From a checkpoint of a small image autoencoder.
Training: soap at rate 0.0027, 7500 steps, batches of 192.
Rows from block 12 of the encoder of a small image autoencoder, named by matrix and row number. Rows with one number belong to one neuron. Each number is 128 + 32 x the weight over its row's rms, rounded and kept within 0 to 255. All counts start at 0. Numbers have three digits each.
After each neuron's rows are labels from the 100 images, of 14976, where the neuron reaches its highest value: "top examples" is what is common among them; "peak at" is the part of the image that holds the peak. Only what is clearly more common there than usual is listed. The data: dashed paths with two dots that lie on the same path or on different ones. In brackets: how many of the 100.
# fc1: MLP up (encoder.blocks.12.mlp.fc1.weight, 384x192), inputs 96-191
# fc2: MLP down (encoder.blocks.12.mlp.fc2.weight, 192x384, transposed), outputs 96-191

fc1.260:096040112183129147121236176176135140116165134093133116162153118108103137087115116128146140155147121099111132131132130144131209106161068153164164171148128194116121142151192126143175142160135126145169163133107172218108132148096099120140126138067158130152133136095109157108074086107112134181
fc2.260:177188138118085149166000114118141120157116146123117093171102107125133157153155135142143137163136136125148221093125109137122113103164140136176151103110161159145153164098148116122107163114205122222100181091129183249138144122191108120119103171096166164151089146129129108069137130142074123155
top examples: many distractors (81)
peak at: top centre (43); top left (38)

fc1.180:111120185118084158142123142174108092156162130155082173154139152214093127160149072130139164192126118095118129126122100087155127131104163122125149090121105084114117106139118126123146145152149120090136105100144160119123084137119166148077074147130162106149130095157137152168134092076138133091
fc2.180:182162145146099136097092138159152149165147196143164115165150137129110102129153113116179134201102147106152094067146123162122146099145108162098105103122118076070104127141112121094128108129111142106149146198193114142120142094070115124129115113113113124112172160140090106170056128135117145098
top examples: many distractors (82)
peak at: middle left (42); bottom left (33)

fc1.298:097105111115149119150136161147115121098106153112129138124140109170108091115090128157126097153084111112092107114080157111165127123146122103122211124100165133153118125120161068105184108179122144194133176128150131143158135101053096156151153167077131184099152113158151166118173150067149101059
fc2.298:165119158069146119135130142119131130156108183124162119149142111079160151124112146136119122181163153114108125105181175197126109139157072149150101092069142168167164148137125117104129131134132127139153193155117119117105127137128109140151154126096153129154138104172129092152148173254127095119
top examples: many distractors (79)
peak at: bottom left (45); middle left (29)

fc1.58:119166089097184124134131115151146154106104109129102104086120189177135154078068176139115199165211191116144101121108176162055153161138183164132104114159120067142160120076192124117125119094102124130091180152119130071113062173085110123118104160118172157102099107118191119075104086166108195053
fc2.58:209156150120163148133125128107133146100105113203110110158103129108159083132092142102096141083124099174128116111148158152161153124139114095135129159143129082138133183248116079115159040132174157157167189127153138120139133144139103193152135129113113133060151159125133108144133152027109126060
top examples: many distractors (83)
peak at: bottom centre (41)

fc1.199:144092099084122119140112131193174155082186106111128091143142184155164167124147126141162104068080107157145146115169124143131141136150145143128109130150111134183141125085111141125139154086138186142112090030115115123174156139066170108174057142094123071199114178110123107138110110074133130135
fc2.199:137134131129102142195125142129153134096112042113121093181183175148146077150187140112174096090119111141072134081163121222073102111118146167103154118101099127150113120127144128106064132140081074169120131144164156125133150144128094127140019127090083089125088132136139137127077120051131135129
top examples: many distractors (79)
peak at: top left (35); middle left (34)

fc1.266:106140128101139121168169127151108103155131054090141088080132119099142164082082199132138121107128177125077160117158126128110107181114119164137173112141107102128130142064157118128184172170091128094155137112089176136106054111169165128131145235101166112153122169211130122104056120135064190122
fc2.266:158095152144170105216145152105125146144174143120096155097154135106155071166079154139134119130097118134138189099154093134125121143162048119169103138151111073141150175134175101151080060072135105153182040134104092061139183127088055117168114175134142168108137103178174087105115065137120155120
top examples: many distractors (76)
peak at: bottom left (67)

fc1.364:112102177132058156132153082143080151071201120167096110153138175127161099123111154121152160126119115137167178093164087131059104196104181133142156185136119120095195140100174167091097119102174108153097111142135085177104122165101067133212127062111128146135114073080149095097127131086149145141
fc2.364:147154129132138095141110147131112125136095183163157132140139176107118120147124117107196127114075101138084128085158108104108171093124096146080125104099173126072106087113114090133152158163035161106101081092122104168141104142141099115135137113086139136156127150108077193154188101075135146130
top examples: many distractors (79)
peak at: bottom left (99)

fc1.55:141161079126190107133149106113105093125109138090125086125191128140101162130090131116111165161125127169119162117156146140196146153118108092155164138163110158070133119106191146154152168049123135067171165158106101119137033111121159218098102148126105111103150108110133187099114159149057160045
fc2.55:100114047118168132122095134154119096154129124087143047103133145105118160151127116117132131149095143117097171191137088168111119110173176126126092140131166114150203100165092121120126095206115161091116160137130060101139206132117072078102144106125122123131125141158099124152113177101080128070
top examples: many distractors (76)
peak at: bottom right (33)

fc1.71:126150134097085094065126087146136167097114142135168177140125170145124143176128107160098213124116105085135132103176114136102140100057114141151138108095124097119117129200025128134139137108118123155095117109111151139139110176128125191128131142137124134098143142095115095163132168173105108147
fc2.71:142134165122149139105113126117104136111124192090130162092148076138133093136118089123119186116098134119118146120135139114125166154103077116120167139123125133142147124088068149147198139129135147101137131123122113140116171166155114085102128147137145132117090143133116117161122194100122133135
top examples: many distractors (84)
peak at: middle right (42)

fc1.379:121113150047059109133113135101140139154150131132176075042110166100168149105107156162114115104165172136084147142114160139118122142140149115126170141143154217154154142105124124102156158162160162082076148170077145158086133138108094117100152159137163110189134098186135145149099057067122137103
fc2.379:149098113123126128124123075151112129127122173118103112107115103153149104100178155123111156122156097137134054062144105167169130103085113173084079172135162163134116121095080155109132210128126116116138206065136109146102119142143098196119154141147143116133085153149104181158152080126153078120
top examples: many distractors (77)
peak at: bottom right (79)

fc1.325:110085129128080127125167152129128161110255130168109069160116094104124162159186127185117148097133075142118107125139113116144153134104010112112189131124071132110101157117117128153197134142132164188123094131101148202152110120081170121067141136115128099164107125128083131137109128162134110076
fc2.325:128107146102102147160105101128130129124062155102139070091152098132138125151179109176148178091133162080185119104153090108119132153094101136129105131074123126141130104199057124121094127109065132171098161123122135222110138155183119097054113153115096135112120107070149122084126133096113121081
top examples: many distractors (82)
peak at: top centre (42); top right (34)

fc1.328:116198122132186159139155106126091149116120088092124112143133075079123061126137161145116159130117195117135117134179114236137082123127135149116092104142062144085144149072111083103139154177101088085154066170158138084096141145138134073150157099149152157113138119100132112161162120107106159133
fc2.328:141126105184133129100139185090077074111121039192108085082141108149160164183120131133180118102144091147108111143112077103154090099125107094111125099114168171065129110164132086163068119051137105092151169128101158077165113171119201174116212121111119128088105086061120114101131148092097118117
top examples: many distractors (83)
peak at: bottom left (45)

fc1.153:089122166198127150147128122136098180084115038122116174109136069097137138193152174093122113080121145180109157125130154182134116170126054139095160148132109070085143177192115113088123145104102107150117110135091139180076139124056162101124141138135119110146153186170168143126143071093114128166
fc2.153:122137137104107115157142151103122161102105129105186147119153114150168069147120155190124114097137121137161071154106158154083099119140168131105088109134116142112150132013104083093115124179105138092091169133117076214125136106173122191180108132099156146077164133158112104107133073088185142178
top examples: long paths (61)
peak at: bottom left (38); bottom centre (31)

fc1.334:107119140110117119168127115109125147139121151148134111166161155175148102179142133105109184108089124169119209114142179095155149158097129084154126127083142124172111143162124124201148114116108138147075129135108132159145113111175149148152125164133152140124160107117088099129179158074150168094
fc2.334:162115122107159098137198148078136117130151095130137207142120098110122037150121150099108113089149093087121088106157136163198100132103061135141121114126111062215126142050105093128110116108061123080148064182154119088074079078130146115174077152103126107140148156083107092102069138133148135082
top examples: many distractors (82)
peak at: bottom centre (35)

fc1.372:141181130059146104129116113094140091140082138164179169102144157139137110143158180128120110204152082065132157135157143139139155107124200101129116082182105196140137097109102147178145135092164110134159141078114141047165082145126142110150083154176115084140127117146156107119130139155179122125
fc2.372:151118168169141080088077092123116079129170138152114078159145132157135093132126141090104114160110130128118143033102135148121093107138081127123122119107125166088107150130137106143136166118124160106124178171134129010155106094118158094114114172128096096147065100152072127127123132105140112171
top examples: many distractors (77)
peak at: top right (62)

fc1.336:129128089086161142167148127094066137079106135103140105173130047154115141145120176163140139133126142108157176135093083108158121088161134135141158095108125115130171127099111149088078121134177164113163130146095173116161113097147125133131136148173091199149099132119132116179136090150140101091
fc2.336:116165111058106108101135171069136189116162137062106137169170123158128062110089142133127139114122186175143079165125114150122130083129082129133179118177128160112113136134141120109086108116080121148132178133118167081088193096096077142119094152136108103130099092080155104141192073058152094103
top examples: many distractors (80)
peak at: bottom left (44); top left (39)